Weights of a small sound classifier.
Training: muon at rate 0.0087, 5400 steps, batches of 256, held-out accuracy 99%.
Rows from block 4 of a small sound classifier, named by matrix and row number. Each number is 500 + 40 x the weight over its row's rms, rounded and kept within 0 to 999. All counts start at 0. Numbers have three digits each. After the name is the row's rms in percent of the matrix's.
After each channel's rows are labels from the 100 clips, of 14848, where the channel reaches its highest value: "responds to" is what is common among them. Only what is clearly more common there than usual is listed. The data: chords played on synthesised instruments.
# conv: width-3 conv, stride 2 (model.blocks.4.conv.weight, 320x208x3, each kernel summed), inputs 0-207

conv.116 102:590538412581524455428507417519502522471471455448477510483460498510584526465473493519441546561549525567501500496492512578500489515535471463501482513446491491475618497522454458440562506503453565504491535472538494456497441560467487575447523469461514537521536558461503531515505474471567548554436527469478556458483496526466471486490518446621492493472465431630459514484486485546484505513505510447518526459421470529549518519524525511525479543454448541556529488447464534558489512519479478485539507515541421514516539562569463501532471500532557482478448532489511507495481519519572512469537521537487491461432543510546467524489428462511
responds to: the note C#; root: C#; clipping; text has "clipped"

conv.103 102:494472438492449534494470488503488477510567512415576482570444532537593507454519516430516430492500542566478493517543482521474533479507541583555506506460545565480577546526531551465540506556457525449441545568555462553566449509526416488544476563467475589474488429493506480464474509529519517496481562509542504433432512528504527511463500498418512445467536527456521507522479449526437447465458545506533456511468509472452501513570515480531498546509523525454494558487536497613508532542513479492467492454506490500512525529479426441507509494473480440477480467479430576598525520519541510504492468526454500518474513474576462592537496474493
responds to: the note E; the note D; the note G; root: E

conv.218 097:500459504544456479511526520484547553500509475453512471538445519487497502537420491473537506517499480484467478507498449456577426555544473579414450532523490502531536497508515451525527524479406523528537460484469498444512474508518453653446544540531461609502503499465527435540482459445499494510537512513486550483575464604535434436568542525534551478556528512464446508496480519536570478486405462473440489568511516510495530440520592414526535518483523530506540494500460510528509489493468516519485490523463545420482488474532531478496473500507515457542474524529456518586469477534430482448498476486518475447560477532481557520566504570518
responds to: the note E; root: E; clipping; text has "clipped"

conv.109 101:422436521464551490528487477533443532539547564478540526506487548511460483567492545571503464514521499502489428554542516513517524455557572500462442452490534511588530482502471477537507492427488504468524490489480526580468514496493505549493467569537472522473461501541526541463528554452502518502519450465538486483511432469488568454480438440482539494527519482466493447472491495487518493492544442522473496511519459439485574582483535460511542557517598473503507565514545484518504464477543519495574414488533533555572433443498507505514476525448498497510422475476472522532373420511485443506472455554593460456507516570540546572502474542437
responds to: the note G; the note E; root: E; root: C

conv.247 105:520460569447539483488511540474517461455470545480451479439498476483525492573487482554484545501448517518464431528530562446501457481456585493465531504543590466418533472476528478497554504466483472519508449490472430546529518456540480471531550513562537514482598529497513591507529511444551572473554507541461428490566494486446493475491542457489511564576503482474511555497486478454507490544505557397512489497466545608504589477506555521528554462478528511541491439467444494527505480464512473550520553427549479450489476474446471548564484518471545453536531466497518569497513436451479534460527518491470595478441499513522542541473498535526
responds to: the note C; root: F#; root: C; text has "clipped"

conv.315 094:588490483547481475453510444478542598509430509493463454557499507507515559524573484483586495495472510519510549537559497464488561492533510480468465493539475471499436582519425510528539512421499478565492563534474520463488501494514502533484446460445579532532479550445564491449527528471518480496459457518497460494502517457524448488491469414538491508563478505556515491490460478570530486486521504523567496555541454407442584474464485472471462511582484475549505549562470497499489470562485537454553502454529438519462488516399445448486512526563484507566527564523480419476486456554503477506551500532459505495495411481435519437483497486436
responds to: the note C#; root: C#; root: A#; clipping

conv.312 105:518448552468473492477571493442565558497480466527535543500495484478476565487512555461462445452501547500505521524475556444418429510531495452507438518470456478573411508489459446544454500515523479421474512495516433434443512502484475436466482592509462530505460557486530439509504498510500521512420497439448457487456503507547588550467488366467502463486537481528478424530511468438495502493543482484464527499510520497429454483517464505512442502482528462550489534505451520452547480548509493528447495486471517542568529454508465525515533509488439448481529545523561528439541570471487485427455426564419468543549500453489426486526480529507
responds to: the note D#; root: B; root: D#

conv.30 084:524525494530472509517456488550527467465537434419507466454516570484487505531525499540476506577541413475475495459538462496436453477500535505418545477501454520493473515468489575423503555481506563523515528500485534558494513467469510445451502527492523516483471506506423444483483524518520466522534526506473501575464558530444576454508561580451475477410504488550493482557443499454491465494523509574496551470593438522562483536454514508501503453488570532565521478435499491464513489494519512554418536489481498446572531548461472511482430494536575487550497536453471548602496598504483439511527546570480491471489532436455437491473450492477
responds to: the note A; the note E; root: A

conv.300 102:473565483521463526505492524477466485504542513574497548567530478485499502516484422491532497521528539534512471525463599433512515534518467528518502497520442454519410573584497499525522501541454473437495419534508518522485521582547528567432514411477464459500518531471529506458510512513463471453531506499482511531450502519453560511514465530510487527479496535509501538496447586448436477556491534580489525481487534547567449571472535535510492445569542471537465525433482461472476436587498482518560550566556497480491542458495518499479547505535509519402508483526530519466551560483430500540468475526509544613472526493531549535480628502509
responds to: the note D#; root: D#; clipping; text has "clipped"

conv.13 097:475501435511506492509529529529496518547517523519555532559577468507467414600526533488493499600516584510490532529549534466492452503487538517505491497493566509525482441544521480481500570475448465499466466500485451529469538504553491523413563510460514445573496455432504465576585457486506476448530462526511531521476462504456464500471536526530528502482506452481496523516573439556516527416548523500611475507509580470511543475500572459528545518474559516514452532553487512551471442518457528513471439512469494485505557429537434492518526535535477482494487524458505581477489524597454573466507519491476583444529544503440502572529475565482
responds to: the note F#; the note B; root: B; clipping

conv.171 102:470508546494501481529472530451494515422496507468442421516527495422543448535531438490518518441514549445503422524533481496498523521439524486452526513467511466472484474596480490519511487469530427478507476465440518485485473533504481486481520437501474478406486507475511499542558521582509531577451439524566496439508445493494473453503520495463488565578550485514509587453520524413490521519539551505512485493466486499382468518507535484512466420509458529515441475521495456456423502414493470494482526559485573552444508523474535530471510440487478519502431445446497538529487465426472437503443562545456598554483419488504437471511513489473
responds to: the note F#; the note A; root: D

conv.223 102:480526492490558497531541507511596579517572493555545522527512493453472503476507528563482513488557496514446522501529537405517556459479491515495487492509514465489589390516489526514487577464470470503561477559505488553567620502473469512514532466510461451471529489465499453490529484552536470456562462499532549437501478525427519431453480479474519475430542530458479480510512518599450489589533547489500496540503551566491523573563525485549523504462560470513431556504493492487525569535501534509580543466511582453525550496499514471459542490525481514506424442531519433426464513495504529411470506502514472571496494509467480522522431458505
responds to: the note F#; the note B; the note D; root: B

conv.176 111:461527533480478501433526524543462497475519525508512488488516520547496522539473519468473493529507508582595535447467512484537618539469512508484434538507496476504391547456564539468482486581573535510442458510492548547502498523529487433494532540578582476471529488499550521504524459530540526461506499494541508516538550536530449439480469524502526487508491509541437435488528428472535599448530521525605529565520513478463480504500573563491556464501503440594511444542472503480568462413492570475552472519519477533493478493490529479491560551531535425457536483495480466465464464516521505494523398537500572473499530477536497538493544550563
responds to: the note G#; clipping; text has "clipped"

conv.200 104:602517559522615490567509512446555448537478490481509487538521571463485505446534514419549452494495487517434439528426495498504505499527549461541384505478538515520511512510536486503492517482451527426404511564474531528517553503470472535464503508491541512486464539505520563521503529483460461501422479555502517523473487583476581504522538481471483476517514466581509486424493585410467570517463467573468536487548495475471508537545491528465526581577495533449463537558531460529479496526494466587517511479470498487542541507484488507497476537506540459477518534456463570482500514504502460440512547504525463532486497566495535612443563510497
responds to: the note G; the note D#; clipping; root: D#

conv.100 103:493472476548551497545454520528530478534543489555567522457549491508464492418520536480482464515504495563454557503464547525499530503546476543493537549554533469531557485467508460536440560569519516462541523466562470526520505477482546442490600451494503479529552552652454492538443435513579485566591466456441461475393506518541477540544506466508500543494596494535466470528474508580477616549541538483497440536538482453524488491479521508510508468503536501521492537474463468523493493477483521507438525450512435444499537504490492457493492448456486551508525454484533429520520479464461488468475523535554530549516567444547513557479464522487
responds to: the note F#; the note B; clipping; text has "clipped"

conv.310 091:519450542460428453487499508553456546471373504467467410498514473503500470617506552492509544554530532498516567478503499509527510523445463508520489560515513492456430467530445492472539472535562519497515444538561507542527514550499638521492547468511522442498510549514512434486488469515479446549514466545541514575448459471460496518533425543439554562485468515510559517503447470477555529518521503465519502480475523509489511539492488487471451536586496479550483547492486524524536468478410502453508479548583460559515437571497504491489519455503494505523514613439560521493521527515530509538502469543515473466536511461503552493409530409488
responds to: the note A; root: F; root: A

conv.6 106:481435502470517504486544492478503551521498479492524567464486511507454487449505504542461545420491459499524494499473512501495444496467485542523611473599562565524553471401528444527424572442441484487567498492534511554459529484458499532364475455560528518560501545551575558459491493521498488491469432453463484435478524586542463475470474493515579500484507498470519475495513451524539524513454456436489489527504537552534528520526474459547587529441502479484442473467471455604422521541551433570447500506532501474530546492500524514462527499519503468505444474458543544497460550499504484445467522516485449539533544540497538501512505466445
responds to: the note G; root: C; root: G; clipping

conv.179 106:559566481510537513486526574504483526525514511501507519504560411472560520566506492470480490573473477539491508407447480439598541518483465499525451475533508507580514478541492419528502510435484520560516460464456507476478547481551486483508514482498515525536510495605477502469445532512481489552501528519478515527550477459431497483542523457444515492489449583518479561530485521471535468498573470492469473505498524445462509519521501524479451490490460509558545548596523541467494412583563477436511501541592480523472483542552484540522501552466469506483517539515509546496388583591538447556508450559536435506430533468524496498538553470459
responds to: the note A; root: A; clipping; text has "clipped"

conv.214 095:483601487560442471509459487499467534475534528453489470530502533521541536521525458474520479476548493483520494557571475503492478501538541510474591474496492503445569476537565495558420518478492522479551483489546464530490475566500482545516456517493439559488525498518536498433514558462496526529435480513535467462482445495456514493557380491611491459485520431532553552454454502535481505449487468504460505482500440522537486519499504430506465511484535523491563528455458540532578475495455421445424406475453441510461613521528513537492545497541486495554514540507430496505507512477550410483519566546482550451520463457472508441544520528574
responds to: the note C#; root: F#; root: C#

conv.55 101:497524517501458517475484471516468517522488539548472504417486462401383513575500455506466489514523451508481414606527549501486487489506472582476518512472506445424543462493558536424475448547501516587541555476552528615563503468544485542562495489482505491443507458455525462486593480501488528498541495469498462521530555459539527570528461510461490453546456440461561497573544467521505493553519483499548528508494533477568563539492476507501477488580484542457511492513504574452462490546513502505548532454431485500551592478488474540489476449546525534456509510477534506553445467427474561519516515508486484426463476485453508492531521503459
responds to: the note G#; the note F#; root: G#

conv.188 095:559505426570458594573582443542579497426436534507550516552527515494502443524520445492523551522491487534433514453472477478540505549518459444408456499517553478577544544480488462542523553526442517533536540507519455489506466589495398498480485481545451556609527504454481409489494448475515542459439490471541566458479541471454514514492479500556483512513492456549514502562549512529491515413555539516523505579495526533492516535480468462542549496509399498525525498480571508441521495489484528468561511524489480509512441544519524475518441558488510515561484529485522504528508434512507441557529483533498515458450525496472507472475508491448
responds to: the note C#; the note G#; root: C#; clipping

conv.269 104:500456455506514499520488468492530566530432524483572453525497431462554449450561600469529454494532514482573553433539487491427440502528547531515540530383498516549550523529513470525541511506558534549509426508524483505586530555493502515546461494539539557515456522563554495479455522544481504488500517505453501517490465499443408487506456530524539514474485497547513491509422464622495435516495481461526496448440504530539530492488590527532487529536479461492533487452499601516495501521532513510507474469430525452510567483519531503463450492554562556466536474467532500499510516525557501478529442412415520482512426471515467565458548475491
responds to: the note G#; the note B

conv.261 090:587615488415462472476463482469482454455442527481427548471586493566536540452470492518517515484481511515547494554538571493514467520459492496478524421524465537508553502475504451544536519504540476498499455487516531482480575539491466428427539462518513473509498536539446532505529477512477554517475524541542509513467491563537525551480510494443427445461475482495527458465560467502539461528457429465489542529504471536529469529514514490452430507437513534489486499467479401500469500519469496548503456489584502450521459499492511468537439438452536392462508484504554516415456520473512446476539567585511526397484483499459444475539515412481
responds to: the note G#; the note C#; root: C#

conv.138 111:522480465498458495473525496489511484557595543389497491523473549516518536494468465465473489464467474530474492482494444472488524505514484534495417461487517492525550518528466489460518456567477471439435525508506491495484450587476489620529544463522491644436540504505483478462417458497507450482551472571471581490475456522473535410475563466517530481518525535532477527560562483462526486494532510527480497443488482476478551487515550464461476558442537475472495501466491492531516569481527479491516434509421537484477473528503538498511473505490520506412493564525459506639417542432503539557494537524523515501495471526532539493531498599442
responds to: the note E; clipping; text has "clipped"; root: E

conv.297 090:478413477437506521508505461477520446520514461534521473513510435527446514498471517512489440467473536504510516553478465463556486447430433440590474504468488453532429506557495513510506465469538575533430505510501483557405520461462505522503553496530450443497473548446419477466536428526487455454492556601517562500468514493524516537450479456456461453516458486427477470408466530527412523549492530529515468561494540518498499471437425553423485522471460535522534515515493491480474489494545514487467579508436501457486543518472524437486516509503526587576435463480534488526504477506472477615502468502475442563542544526486482480540549510456
responds to: the note D#; clipping; text has "clipped"; root: D#

conv.134 098:532469483510483446475532501528458511514485470486450531508485470505557490664555488553513437565564455524512556496551491480510524528474579476507584535462483553537468473447494476477549443440548465598542437534550491487505554468493514518509481410518465519479492513489525500432441523522523460461526435601439521507537449492417509502524471610502539526478429467433507458527497523494503528536534562556461448493544544508536456519459517504480540404501445530529513520503470530548442481491472528516495448476484478499562527509485527499549527543549520446498527497492479571568488563503520568553458499529535524516539475503479485479470488512578
responds to: the note A; the note E; root: A; root: D

conv.104 095:542449558491489521510486547509528518528505520516469574545553469526503436580459528489515576535471438501486540500444479530464494436511524482408490508528516520480533489552550470495566448524481513508531593477543499517484511445539542491527452566469558447535482463530462483473492554519479507400525465459502496569528463503441542580494512473472511518431487519478497473548413539516466578511513467478481510458448513522515575518505444503477501539527509566552525521511522485581486504479478509410539522560552445472509472514528437503502525487519538580582566470489485495431473565526575495538554437458432532442462472491603482505506496562444
responds to: the note G#; the note F; root: F; clipping